A small audio frame classifier, trained from scratch.
Training: muon at rate 0.018, held-out accuracy 99%.
Data: trained on single English command words and digits, spoken by a formant synthesiser in many voices, 43.9 epochs.
Rows from block 2 of a small audio frame classifier, named by matrix and row number. Rows with one number belong to one neuron. Each number is 200 + 40 x the weight over its row's rms, rounded and kept within 0 to 999. All counts start at 0.
After each neuron's rows are labels from the 100 clips, of 14848, where the neuron reaches its highest value: "responds to" is what is common among them. Only what is clearly more common there than usual is listed. The data: single English command words and digits, spoken by a formant synthesiser in many voices.
# fc1: MLP up (model.blocks.2.mlp.fc1.weight, 1024x256), inputs 86-171
# fc2: MLP down (model.blocks.2.mlp.fc2.weight, 256x1024, transposed), outputs 86-171

fc1.118,151,200,286,195,126,178,158,173,237,200,280,181,266,199,182,148,173,212,260,103,159,220,177,232,172,154,238,189,195,231,268,104,279,118,248,211,269,199,211,146,145,186,219,155,132,185,236,280,194,208,183,197,174,259,188,223,182,110,252,271,188,198,178,186,143,269,191,262,207,228,122,204,213,211,153,213,212,186,160,196,286,226,220,236,190,196
fc2.118,193,132,216,184,170,200,190,228,180,214,186,168,126,133,165,194,123,227,227,218,194,239,216,108,140,173,187,214,234,199,177,294,183,260,216,245,223,220,214,239,180,212,215,226,191,208,183,189,167,187,164,257,172,154,164,225,230,275,182,219,150,179,232,227,235,248,123,166,173,218,199,190,214,161,213,202,278,189,204,216,207,185,211,225,202,291
responds to: /ɛ/; /s/

fc1.406,224,89,204,199,192,198,190,201,231,152,144,204,193,158,243,216,190,187,239,179,218,175,259,198,217,191,220,241,184,217,154,145,231,163,120,226,257,122,214,220,175,231,244,178,236,221,241,210,144,202,198,277,233,176,196,153,187,164,226,127,199,181,138,158,250,171,205,243,130,213,116,140,190,219,144,145,150,164,187,149,96,135,191,170,135,176
fc2.406,182,250,164,148,212,197,284,170,202,190,181,158,267,198,186,104,161,197,154,234,191,161,168,199,193,220,172,262,189,166,232,229,139,224,230,172,228,202,256,187,194,176,156,187,178,205,160,198,240,262,179,197,133,202,130,209,161,146,241,195,206,145,140,176,186,196,160,220,224,190,213,234,145,232,215,153,210,213,166,218,152,220,173,240,189,187
responds to: /t/; /ɪ/; /ɹ/; /i/

fc1.132,147,202,151,170,213,100,171,172,157,199,171,183,178,160,146,176,251,148,263,218,155,234,201,197,285,184,233,215,171,170,196,119,249,194,305,181,184,222,177,191,239,219,159,189,264,192,215,201,172,265,183,153,174,183,208,258,273,189,143,187,167,172,156,185,195,194,209,166,238,232,133,192,223,219,148,193,194,216,240,186,263,149,214,128,287,228
fc2.132,134,218,250,187,214,172,153,163,149,252,219,192,241,183,204,205,203,161,126,140,204,241,295,163,175,285,153,212,143,159,261,131,202,212,136,158,195,173,230,194,145,191,106,210,157,272,186,179,246,216,221,173,153,224,177,202,258,141,230,166,238,216,192,163,167,190,218,215,229,194,191,227,185,171,203,144,237,209,194,140,179,212,243,208,113,186
responds to: /ɑ/; /s/; /t/; word: stop

fc1.20,189,229,187,191,227,177,182,142,208,228,225,165,197,203,199,162,176,196,187,119,226,169,159,120,151,245,251,205,177,151,145,209,169,172,201,208,174,205,186,187,208,170,222,319,228,210,132,214,283,206,239,225,190,152,78,245,265,265,208,211,188,226,211,211,299,214,181,170,241,163,225,262,197,197,222,238,162,220,168,187,271,196,207,273,204,219
fc2.20,193,186,216,241,192,199,206,225,184,219,169,240,200,221,167,246,209,241,204,239,180,212,197,287,266,191,201,129,214,187,229,256,179,192,166,160,218,248,207,173,236,200,188,192,231,215,305,171,130,149,172,149,210,257,220,219,82,177,132,201,195,153,214,189,180,210,171,178,131,187,230,177,138,148,201,205,189,147,242,221,193,194,213,149,207,142
responds to: /s/; /t/; /ɑ/; /p/

fc1.400,144,193,221,223,269,137,222,195,107,237,201,228,264,200,169,174,230,158,230,176,184,196,171,183,187,200,220,234,133,241,302,154,197,223,200,162,240,193,155,259,229,158,216,172,185,176,164,178,263,286,241,151,261,267,205,228,213,155,165,149,202,215,257,273,242,151,251,186,188,197,215,197,257,133,167,150,257,222,199,182,220,206,184,213,214,166
fc2.400,204,229,209,191,177,167,110,120,171,153,277,166,137,152,200,275,190,235,146,220,214,265,198,221,136,221,162,136,219,163,185,231,213,157,183,145,199,238,190,166,212,193,208,184,144,186,218,219,184,227,157,184,139,236,157,223,171,250,201,226,314,117,195,170,186,179,115,168,188,223,173,217,155,258,253,186,158,138,194,199,204,202,235,205,101,194
responds to: /ɑ/; /s/; /t/; voice: child-like voice

fc1.457,297,259,187,181,252,226,163,230,228,156,156,206,178,217,188,244,177,202,196,201,201,145,227,197,178,184,155,204,171,250,160,205,221,195,161,211,176,137,179,204,193,230,176,186,197,180,200,176,191,217,207,245,203,159,213,142,226,210,258,219,145,268,213,256,205,288,199,260,161,248,211,208,219,160,215,216,233,178,246,136,154,196,212,207,193,201
fc2.457,106,173,216,271,112,285,260,148,167,182,249,234,195,221,230,145,256,150,166,302,212,156,185,160,192,129,179,221,186,155,196,216,194,222,268,211,163,194,265,192,158,224,232,171,234,182,234,242,198,171,199,200,241,233,208,186,203,164,174,210,222,142,196,249,202,235,145,161,236,245,190,209,235,187,128,137,135,133,220,215,195,224,197,169,162,197
responds to: /ɝ/; /w/; word: forward; word: lower

fc1.221,177,152,159,190,199,180,242,156,228,141,174,219,167,191,184,262,212,207,200,236,257,207,162,169,152,148,233,205,201,182,237,214,273,203,220,209,231,238,174,168,191,183,175,170,210,259,172,209,264,242,190,163,186,210,202,145,172,205,190,208,143,253,271,145,227,220,165,262,284,279,224,236,240,237,174,121,254,111,148,250,221,237,180,164,114,158
fc2.221,194,349,206,230,160,264,197,233,265,291,186,213,216,165,183,156,222,163,132,136,145,173,251,231,270,204,187,218,167,231,203,235,204,210,211,216,185,137,92,184,171,222,198,152,227,182,195,233,211,169,199,211,231,210,280,245,199,255,178,197,239,205,177,189,124,226,207,239,172,217,174,200,209,207,167,207,216,253,209,216,194,133,184,191,137,206
responds to: voice: child-like voice; pink noise; /ɑ/

fc1.116,185,221,150,236,148,185,175,211,159,221,168,259,253,147,219,204,177,141,222,185,270,201,224,247,201,229,244,190,198,188,230,183,203,161,226,169,270,129,245,226,203,180,268,223,213,176,180,106,223,193,246,179,192,190,253,243,210,157,119,149,202,168,183,244,263,186,200,103,206,214,145,198,120,177,198,193,216,183,228,213,191,232,263,259,193,193
fc2.116,224,182,228,194,136,244,170,176,156,183,182,118,147,178,237,204,222,175,196,209,91,193,119,134,196,201,210,153,175,159,209,182,127,201,195,197,189,217,190,187,167,207,195,190,156,243,233,173,224,210,201,274,209,212,176,150,262,240,249,178,196,159,172,229,177,226,152,201,214,122,159,262,222,205,182,180,196,238,241,192,200,315,167,255,254,235
responds to: clipping; mains hum

fc1.306,171,125,174,238,106,121,245,193,205,234,178,258,220,201,183,173,172,163,145,192,183,147,146,286,171,219,218,191,208,185,177,139,174,235,194,171,222,230,230,221,196,272,168,241,264,188,97,174,236,252,174,226,225,196,106,245,229,166,187,163,173,200,169,221,208,145,110,125,191,163,203,162,165,185,211,175,246,199,214,239,229,233,212,194,199,251
fc2.306,230,181,235,188,161,214,174,200,228,201,219,141,222,257,210,223,177,268,218,185,155,271,244,131,206,185,202,216,172,225,208,189,126,117,197,179,206,197,200,302,135,147,209,254,200,170,278,237,257,233,242,148,216,158,249,233,231,118,214,174,202,227,235,222,232,309,161,270,208,105,201,163,267,200,269,255,159,205,194,86,152,221,231,248,186,160
responds to: voice: child-like voice; /ɹ/; /i/; /θ/

fc1.111,259,218,221,158,220,156,274,229,245,229,181,168,254,170,193,177,147,185,193,186,223,232,176,129,141,190,217,209,157,163,281,173,122,97,177,200,167,243,200,202,216,225,186,132,196,165,137,133,146,200,223,141,141,165,174,193,194,193,110,142,225,144,201,233,166,163,234,156,171,183,201,198,130,145,247,214,219,267,236,214,154,223,205,250,213,227
fc2.111,213,181,199,205,162,150,169,149,136,224,169,187,235,222,195,268,204,166,197,172,177,165,230,187,165,189,171,157,172,214,232,213,78,217,220,181,229,245,181,178,175,217,151,178,226,152,217,214,169,238,144,214,166,160,223,260,316,207,223,173,206,289,177,207,153,189,167,175,157,229,211,232,262,167,219,218,186,248,186,223,177,227,182,244,260,287
responds to: clipping

fc1.210,233,134,158,243,259,226,186,229,289,183,159,180,181,224,236,176,200,238,213,161,190,171,212,146,295,214,187,260,160,132,221,175,274,137,312,264,277,170,191,246,199,203,162,161,211,216,134,249,191,166,180,232,161,281,244,181,215,172,213,204,186,221,240,268,202,247,236,251,207,200,206,167,167,165,156,227,189,232,183,155,201,166,163,193,174,204
fc2.210,214,122,211,193,230,194,169,264,118,244,326,190,178,198,236,235,219,142,212,210,245,119,193,170,174,184,212,146,204,183,212,138,192,220,175,212,168,238,235,197,201,236,201,229,179,193,148,125,228,208,108,180,160,207,272,288,187,145,223,208,234,118,195,172,157,162,192,231,237,211,225,207,208,205,199,125,236,136,273,200,181,185,198,235,262,269
responds to: /ɝ/; /w/; /ɔ/; /d/

fc1.763,157,231,130,220,204,103,121,218,217,218,164,137,197,192,105,181,207,211,187,158,197,285,236,175,230,181,235,238,161,126,286,172,183,120,276,179,229,220,199,178,196,222,191,129,179,214,195,174,188,244,149,198,203,199,206,183,202,179,130,92,236,179,158,149,142,223,194,206,186,256,222,191,94,199,130,250,169,288,201,204,254,187,205,123,212,211
fc2.763,162,190,222,188,108,145,160,128,111,255,202,183,189,159,254,161,163,165,216,225,250,238,174,176,243,203,209,192,167,190,206,173,233,209,166,130,179,192,186,225,214,174,193,255,164,250,260,240,191,215,247,189,257,205,115,199,217,183,205,251,213,173,186,200,255,150,202,153,198,197,154,189,290,166,120,151,237,151,248,251,157,220,241,161,209,247
responds to: /ɑ/; /s/; word: start; word: stop

fc1.673,167,161,238,153,231,157,183,252,199,135,186,184,180,200,197,164,155,186,221,173,165,167,152,133,229,239,160,166,145,148,207,190,251,210,266,176,236,202,170,140,165,228,200,172,218,148,247,167,246,162,137,150,212,140,181,253,227,83,154,210,177,178,248,228,148,208,205,161,171,215,121,128,295,215,185,206,265,216,274,261,230,236,201,247,208,264
fc2.673,124,245,260,205,157,148,126,166,140,275,218,184,208,219,167,196,175,191,180,141,216,207,265,178,222,157,252,166,256,234,259,182,105,157,186,225,214,261,262,268,153,153,133,196,172,239,243,245,193,263,145,213,173,256,223,220,203,201,260,220,174,216,164,257,266,225,165,197,193,180,274,255,175,200,177,217,188,184,144,230,169,165,157,183,173,251
responds to: /ɑ/

fc1.560,241,189,175,244,200,135,198,258,200,280,156,182,287,225,231,143,202,188,223,220,246,144,192,153,189,212,297,158,135,167,217,180,244,216,176,182,155,160,167,154,172,182,107,138,167,239,260,211,202,186,240,208,121,239,201,183,195,242,143,185,191,201,188,132,229,166,160,120,259,181,255,280,232,142,219,181,232,174,208,192,166,177,165,285,193,232
fc2.560,212,163,218,138,178,169,277,159,239,158,219,279,206,220,245,241,173,198,188,164,152,241,113,217,197,168,189,191,187,205,107,269,163,219,191,189,154,110,177,167,194,194,257,242,162,244,76,228,221,208,200,271,270,144,208,236,258,267,217,230,174,208,195,170,131,240,188,236,143,160,130,130,163,251,223,198,271,302,193,183,255,284,197,186,210,190
responds to: voice: child-like voice; /s/; /ɛ/; rumble

fc1.197,160,206,267,184,126,127,244,178,228,232,163,210,140,259,230,220,180,190,204,237,170,224,185,195,195,241,187,293,163,164,224,248,213,206,276,243,167,138,188,281,202,153,226,154,172,190,218,200,187,216,172,196,172,215,180,220,198,179,181,206,184,208,173,180,162,286,169,225,138,265,219,203,163,164,183,246,205,127,144,183,160,206,263,192,177,221
fc2.197,199,118,208,201,242,271,203,229,185,162,212,178,252,172,151,200,204,198,234,239,200,157,196,188,226,117,170,184,225,244,131,182,186,155,164,173,222,216,294,125,196,202,236,253,234,185,109,174,196,118,184,241,204,148,204,150,198,244,218,213,255,183,171,284,283,175,221,233,195,202,185,205,219,199,175,191,258,209,243,227,232,195,140,193,221,226
responds to: /oʊ/; /h/; /ə/; word: hello

fc1.456,247,250,169,299,235,203,149,214,146,170,157,216,211,220,247,246,154,189,146,73,183,172,152,260,178,163,248,151,206,165,135,235,212,173,191,266,163,176,276,245,200,205,207,205,212,219,232,147,192,206,251,216,220,148,150,174,181,209,243,174,181,274,257,204,208,223,206,109,168,227,158,216,248,202,126,168,181,225,227,196,209,245,196,262,219,125
fc2.456,173,164,240,232,110,196,262,152,269,186,213,285,174,188,187,249,198,182,186,238,129,174,192,210,151,173,190,195,144,187,207,213,163,256,178,177,212,208,146,179,222,207,217,166,206,183,170,206,200,228,183,189,242,238,218,150,178,251,157,242,217,220,202,200,171,189,201,240,225,174,213,231,208,218,253,266,214,197,209,122,277,181,203,230,210,175
responds to: /ɝ/; pink noise; rumble; word: learn

fc1.98,221,195,286,237,235,315,162,196,268,174,135,165,246,263,195,212,196,204,198,255,153,216,184,266,166,159,218,184,287,189,181,219,194,132,138,216,198,182,213,153,182,146,164,185,211,191,267,195,284,217,190,178,297,240,222,152,251,318,185,333,225,218,199,185,173,177,161,189,222,232,202,224,236,148,219,218,238,118,135,165,254,177,243,184,158,200
fc2.98,179,223,221,204,143,218,216,292,208,151,202,268,187,228,275,189,178,223,242,255,211,158,267,172,206,204,162,161,143,232,184,173,127,157,199,244,190,214,209,296,143,265,200,212,175,232,203,163,181,153,271,230,123,178,229,183,250,268,233,151,194,261,217,218,233,178,206,150,215,201,202,132,189,280,204,226,207,197,118,167,145,211,180,193,280,202
responds to: /oʊ/; /h/; word: hello; word: two

fc1.337,159,97,227,155,243,212,227,169,161,176,274,194,137,291,259,160,221,243,209,187,201,144,138,226,171,208,175,253,163,166,152,191,163,214,212,171,183,261,220,255,202,228,195,204,226,154,187,198,162,184,182,220,175,134,248,197,181,225,195,230,218,214,210,170,148,210,176,183,169,171,212,206,222,222,221,158,152,205,243,134,170,212,170,187,168,127
fc2.337,251,267,157,187,151,197,181,242,266,241,191,190,238,113,145,170,272,173,173,226,239,226,227,217,251,212,208,150,238,221,265,213,214,248,173,196,196,210,243,158,234,195,216,186,253,213,236,253,205,233,201,142,276,207,214,89,189,183,191,201,97,220,222,192,269,210,182,236,233,228,226,182,108,202,209,164,282,154,206,216,194,174,174,224,221,239
responds to: /t/; /i/; word: repeat; word: next

fc1.718,173,158,149,250,198,196,144,219,242,164,202,149,178,200,232,211,166,161,199,224,194,209,259,224,128,259,152,183,145,145,210,180,115,173,205,121,137,182,196,158,220,184,150,190,226,298,240,186,234,224,178,185,137,139,238,266,166,139,226,248,255,179,222,162,190,204,225,173,279,149,267,204,163,132,167,193,181,166,217,200,209,150,138,226,182,192
fc2.718,161,275,132,214,260,202,136,253,233,200,139,192,175,220,185,142,126,248,154,207,202,207,106,167,188,213,185,226,214,278,254,213,218,246,215,240,195,196,171,245,197,194,220,175,203,227,153,234,219,273,128,239,233,204,160,170,194,237,206,206,192,234,250,214,168,175,212,178,236,206,139,243,252,185,229,230,252,92,160,141,228,205,174,213,204,175
responds to: /t/; /s/; /k/

fc1.377,139,201,199,220,90,225,228,243,245,192,156,182,187,201,257,232,235,210,242,231,195,234,189,178,143,161,204,263,125,184,177,259,267,163,265,236,181,241,216,233,168,208,165,180,136,220,153,177,191,163,165,205,219,114,221,222,217,209,193,273,166,244,207,184,237,188,256,218,155,256,175,243,186,233,186,143,88,220,197,109,190,225,226,291,264,210
fc2.377,166,224,210,158,202,233,214,176,166,214,203,178,240,253,183,178,170,221,199,222,180,189,262,252,220,250,162,211,186,216,230,197,242,218,177,274,206,162,301,220,229,159,323,262,276,180,185,205,186,95,178,260,181,177,123,239,222,240,267,158,269,223,250,219,189,222,97,187,179,208,208,226,190,157,236,238,255,174,204,212,268,239,247,194,190,195
responds to: /oʊ/; /ɹ/; /ə/; /z/

fc1.237,136,200,198,157,221,210,220,187,207,119,194,239,210,253,240,135,236,289,146,263,129,247,214,207,149,239,307,213,244,233,265,146,237,200,180,155,227,198,213,147,209,248,159,163,235,171,183,169,168,173,254,201,260,146,212,171,244,206,185,234,218,221,162,197,168,259,220,127,185,181,279,216,216,231,280,243,160,204,286,167,254,182,166,148,192,134
fc2.237,237,90,147,225,198,217,220,229,220,191,195,333,191,174,257,253,229,94,90,237,191,199,201,141,207,234,168,147,240,264,257,208,218,221,251,284,203,277,180,228,276,174,244,278,206,176,223,211,267,206,213,211,218,142,191,205,182,220,249,224,229,202,232,205,253,174,237,136,123,198,174,179,195,249,170,200,193,173,174,250,158,211,229,223,143,183
responds to: /ɛ/; rumble; /j/; word: yes

fc1.142,201,230,199,205,165,183,194,157,166,209,174,200,228,168,200,214,194,187,170,205,158,249,201,229,225,214,218,256,207,127,160,237,165,193,170,255,265,197,271,199,198,229,238,137,256,150,240,180,225,229,267,189,195,161,179,245,214,167,237,193,188,232,262,244,247,222,207,252,218,205,179,200,198,220,227,256,144,202,220,292,192,252,132,122,177,226
fc2.142,213,191,212,184,169,198,194,227,198,227,203,179,211,132,202,192,199,260,234,203,171,143,241,101,207,191,194,127,146,224,244,206,191,193,192,216,242,204,211,210,224,214,213,270,137,195,239,151,218,238,215,168,226,144,192,214,261,216,167,181,268,226,203,243,219,163,198,281,241,186,174,221,165,112,112,227,170,296,222,178,271,215,344,254,262,171
responds to: /t/; /u/; word: two

fc1.92,176,159,105,237,272,224,226,233,232,245,196,214,240,218,144,150,177,261,208,181,228,200,206,145,237,167,159,160,201,220,213,257,180,199,264,168,178,268,84,195,231,207,222,219,257,180,167,214,199,115,178,168,201,261,197,142,160,171,147,268,172,189,198,180,199,169,199,243,182,176,214,200,234,186,261,281,212,274,236,210,114,250,187,181,213,176
fc2.92,147,299,245,196,185,241,181,177,137,187,222,221,222,178,314,190,237,251,184,227,190,189,158,170,153,195,172,176,195,216,266,229,217,263,246,288,165,181,88,193,160,219,226,187,163,238,178,221,193,201,211,244,204,144,185,184,227,177,208,200,237,218,162,199,225,151,216,137,150,194,225,190,169,218,260,245,128,157,186,224,206,200,200,276,155,256
responds to: /ɝ/; voice: child-like voice; /ɹ/; /d/

fc1.553,228,241,237,149,233,267,228,185,177,180,238,244,172,196,249,255,180,231,150,246,177,231,141,197,217,216,116,177,197,203,179,287,254,187,225,204,213,214,189,142,204,215,203,183,200,232,235,226,195,153,248,190,123,170,258,197,215,219,243,283,196,226,221,224,168,219,181,256,274,183,211,222,231,240,229,164,163,249,223,262,105,164,239,230,226,187
fc2.553,202,112,193,163,211,225,201,290,175,196,187,169,174,180,208,223,168,216,203,244,256,267,208,233,232,232,210,197,162,163,254,198,230,181,119,228,206,132,169,225,144,179,209,237,227,194,167,234,193,234,215,188,226,212,187,201,234,259,164,222,189,251,178,246,216,244,211,187,201,223,175,217,261,198,121,193,173,122,185,226,212,279,233,201,140,164
responds to: clipping; voice: child-like voice; /ɑ/

fc1.81,185,283,190,261,229,212,219,194,109,240,228,223,217,215,192,176,163,202,259,145,186,207,134,210,202,220,266,211,169,167,188,169,195,232,299,181,223,205,184,176,208,243,193,234,202,182,168,217,275,214,231,238,268,275,204,207,254,220,196,306,129,223,254,243,319,183,169,192,256,156,186,187,185,231,234,286,208,174,252,120,214,209,258,191,236,226
fc2.81,303,228,171,314,218,193,210,189,207,225,130,220,183,200,201,254,234,223,274,211,228,163,234,184,248,176,138,174,161,214,243,200,203,162,153,160,244,155,203,177,245,248,211,174,201,214,128,236,270,209,158,98,110,234,167,211,138,160,174,171,287,200,187,171,149,178,247,134,244,134,252,107,112,210,208,217,206,209,194,182,183,290,230,207,185,170
responds to: /ɑ/; /s/; /t/; word: stop

fc1.665,234,178,219,170,216,212,167,135,210,142,198,116,256,225,227,203,216,156,218,190,183,174,206,175,204,149,170,236,238,181,162,141,243,151,230,201,175,129,245,176,201,151,182,187,187,256,203,144,151,194,218,197,237,300,150,279,196,215,190,228,221,190,201,197,136,260,168,252,240,87,177,174,156,182,162,169,183,177,180,211,189,202,187,197,185,181
fc2.665,202,204,181,184,232,193,156,210,198,216,208,278,139,191,206,202,244,230,185,255,275,220,152,246,154,177,150,222,206,208,205,174,215,241,184,187,192,191,202,195,247,163,205,189,234,215,206,299,259,261,193,145,164,136,231,227,218,221,180,144,197,69,218,182,214,208,265,229,182,254,188,268,179,171,244,212,185,155,190,130,243,132,179,185,236,213
responds to: /t/; /s/; /ɛ/; clipping

fc1.381,206,153,184,140,229,209,207,278,242,186,126,236,191,221,172,195,221,217,184,333,170,242,221,197,186,229,133,201,168,232,260,252,204,182,195,223,244,266,239,180,173,251,200,167,158,159,161,214,242,210,233,210,219,129,178,199,261,222,178,159,240,201,259,251,265,245,150,327,184,148,235,242,188,242,158,194,173,188,215,286,216,227,178,156,212,175
fc2.381,234,171,166,220,122,255,168,202,160,170,152,254,199,194,193,225,215,277,150,229,193,173,185,212,141,218,201,171,214,209,170,246,190,221,196,134,162,169,273,245,209,240,242,280,249,144,138,235,202,125,150,225,167,156,234,191,193,157,200,146,194,244,177,216,208,194,316,194,191,233,176,206,171,339,223,249,159,200,273,273,257,188,214,146,263,205
responds to: clipping; voice: child-like voice; rumble

fc1.277,126,137,135,151,149,226,169,153,217,204,207,215,138,264,191,214,221,215,172,237,136,213,172,188,161,318,206,251,224,235,245,208,137,191,156,234,245,172,185,226,266,262,223,186,195,172,151,190,167,206,192,172,136,197,210,196,204,197,253,286,150,191,177,149,165,178,226,194,193,178,267,219,236,222,237,145,274,172,220,134,220,150,93,215,249,186
fc2.277,237,152,212,191,221,156,243,281,268,188,220,265,284,184,259,151,233,183,222,208,241,173,137,205,189,230,167,197,215,201,172,148,237,224,149,204,160,176,202,257,222,207,175,188,275,202,278,192,218,223,223,205,231,218,128,170,169,178,185,174,175,190,211,236,206,195,126,204,174,182,200,197,245,240,180,235,252,156,209,163,133,209,182,184,149,193
responds to: /t/; voice: child-like voice; /ɹ/

fc1.83,135,210,231,117,318,315,224,164,82,158,258,250,189,284,194,201,238,170,170,188,153,242,266,163,133,193,242,137,164,249,166,210,181,178,193,245,237,177,268,268,150,202,233,198,262,177,296,205,168,264,179,179,161,200,127,175,204,288,279,283,246,202,214,287,201,219,200,207,232,212,222,231,244,145,170,148,145,205,174,156,251,212,223,196,178,278
fc2.83,228,169,207,238,168,108,221,212,222,189,216,159,244,157,223,194,152,233,183,228,190,214,175,188,167,211,155,243,244,229,184,162,190,228,173,155,183,205,162,185,268,237,151,191,193,184,218,135,217,193,199,214,247,214,201,175,207,185,186,184,249,215,230,135,186,201,174,178,153,204,159,255,244,188,209,221,209,200,193,293,224,205,143,237,168,187
responds to: /ɛ/; pink noise; /ɝ/; white noise

fc1.546,202,202,235,192,210,217,185,175,170,259,111,137,182,172,205,183,156,158,185,177,210,197,221,123,291,203,246,238,191,257,129,137,262,187,188,192,186,209,205,148,237,145,211,190,215,224,265,243,244,173,292,158,242,203,180,223,173,132,145,98,192,166,175,229,224,102,191,210,205,222,201,219,133,156,206,290,165,300,188,218,172,205,200,163,243,140
fc2.546,182,195,208,199,209,138,191,180,93,150,245,221,188,198,206,206,208,190,139,259,160,243,194,209,220,222,196,96,138,176,258,211,188,187,199,138,200,183,203,195,206,196,202,171,116,245,209,195,223,171,175,254,183,220,163,229,184,240,225,237,235,203,194,157,169,255,137,206,192,216,241,200,228,187,143,163,164,169,218,233,170,208,302,152,248,295
responds to: /ɑ/; /ɹ/; /s/; /f/

fc1.504,217,172,147,262,219,134,325,204,249,187,231,183,274,255,216,172,197,207,250,227,219,229,206,290,213,183,248,177,251,214,167,175,206,153,214,171,218,202,211,213,202,247,275,218,183,188,218,196,206,240,158,108,183,154,144,214,224,294,181,163,189,167,213,206,211,235,259,294,192,225,136,185,183,210,179,215,229,177,202,176,256,269,203,216,277,232
fc2.504,134,215,198,183,237,252,115,231,274,245,145,180,173,223,185,247,206,155,145,212,162,251,206,163,180,254,208,185,184,233,226,259,129,270,151,214,227,198,205,234,232,115,158,211,192,240,199,176,164,206,192,250,315,144,273,240,119,78,236,223,206,261,235,212,173,230,180,191,177,188,207,203,204,132,240,165,269,167,192,299,217,173,187,232,165,101
responds to: /t/; /u/; word: two; rumble

fc1.585,146,118,210,200,202,185,220,198,247,235,267,233,241,132,199,223,175,89,181,240,174,267,200,212,199,154,206,200,164,174,163,201,266,259,303,199,204,230,212,231,180,198,189,267,221,228,130,178,174,210,222,224,261,197,271,187,175,215,239,242,199,158,278,153,224,166,264,191,161,202,233,168,153,246,173,194,129,199,188,238,229,232,238,192,211,197
fc2.585,276,154,216,190,198,198,133,219,277,202,277,146,190,208,185,200,214,233,188,209,198,165,235,186,97,238,189,256,282,171,152,130,255,154,227,192,142,180,233,171,167,158,221,194,287,204,191,223,210,173,267,237,140,162,226,252,218,177,172,209,191,297,159,178,263,259,176,173,177,176,217,258,200,188,192,176,204,188,169,206,274,194,200,261,214,202
responds to: /ɛ/; /ɝ/; /ð/; word: weather

fc1.172,160,245,205,273,195,215,225,198,187,227,278,191,290,237,267,131,235,217,153,127,175,188,172,252,110,213,242,183,187,168,158,162,212,198,249,235,257,240,274,174,132,170,167,156,158,233,230,149,173,186,217,202,169,197,194,180,212,240,214,208,233,159,165,127,184,153,206,169,171,141,211,193,237,172,246,142,151,217,195,129,244,228,248,290,256,197
fc2.172,207,217,110,165,223,231,180,258,156,172,193,267,209,174,215,267,154,145,195,198,176,204,157,181,212,154,235,185,199,240,144,220,159,238,138,153,149,142,128,257,180,262,195,249,193,146,222,196,174,211,209,170,191,170,196,203,235,212,258,243,231,223,190,219,188,269,191,198,195,290,190,228,155,260,201,218,186,198,193,307,260,212,76,155,186,225
responds to: /ɛ/; pink noise

fc1.463,151,195,278,244,215,222,266,158,246,231,194,260,206,231,212,202,171,164,257,287,287,190,224,228,148,189,284,108,162,248,183,118,231,242,236,236,207,264,212,164,123,166,189,110,252,205,173,196,238,274,137,216,172,282,204,198,161,321,194,255,135,212,164,271,186,219,269,139,242,208,249,191,210,192,222,152,142,170,155,145,197,150,219,179,229,163
fc2.463,232,204,192,187,236,228,103,177,217,154,226,169,194,237,201,221,205,200,157,171,135,169,204,235,252,264,142,208,221,157,161,198,210,174,199,261,230,65,157,244,251,146,198,237,178,288,259,190,189,202,224,212,252,213,230,188,243,205,202,170,188,219,255,197,248,246,172,179,144,250,187,214,260,230,130,200,196,178,197,249,187,194,216,251,170,227
responds to: /ɑ/; /u/; /v/; /j/

fc1.496,249,175,201,145,190,215,218,207,173,267,212,160,147,185,179,340,267,235,227,195,282,144,275,241,162,240,144,157,225,189,162,257,196,135,214,214,183,242,207,195,173,243,183,140,198,159,204,178,252,213,132,186,218,213,258,196,185,262,175,209,163,209,180,234,159,266,158,246,281,249,209,205,204,263,219,209,228,187,206,155,79,228,194,282,229,201
fc2.496,236,230,235,210,182,229,274,267,198,265,186,262,232,184,244,202,240,214,176,249,262,220,96,181,202,176,217,115,198,145,195,186,245,270,226,166,269,180,203,253,223,247,257,284,280,223,219,278,189,201,190,201,145,219,156,129,197,271,265,200,211,259,112,241,227,209,195,169,176,208,179,115,177,176,253,215,189,198,165,227,238,211,200,196,171,174
responds to: /ɛ/; /s/; thin (high-pass); whispered

fc1.766,235,197,238,233,191,235,194,229,280,248,226,234,212,181,217,193,186,99,198,156,236,186,245,181,301,134,127,174,184,175,219,186,213,169,187,222,116,219,233,212,223,225,212,129,247,208,135,206,262,178,226,187,263,231,251,186,182,238,184,157,137,191,197,233,155,218,210,253,257,215,245,221,148,267,160,179,279,106,189,173,166,175,222,218,194,162
fc2.766,243,163,177,171,232,278,217,182,182,205,189,170,202,194,192,171,225,197,227,232,232,115,165,180,196,271,213,210,211,195,186,189,239,237,220,233,246,184,197,174,126,171,227,277,199,159,175,181,156,164,154,258,96,237,202,181,160,170,191,206,169,223,223,214,263,234,161,214,160,246,203,246,130,192,236,215,165,290,203,223,185,202,148,129,218,209
responds to: /ɝ/; voice: child-like voice; /w/; /d/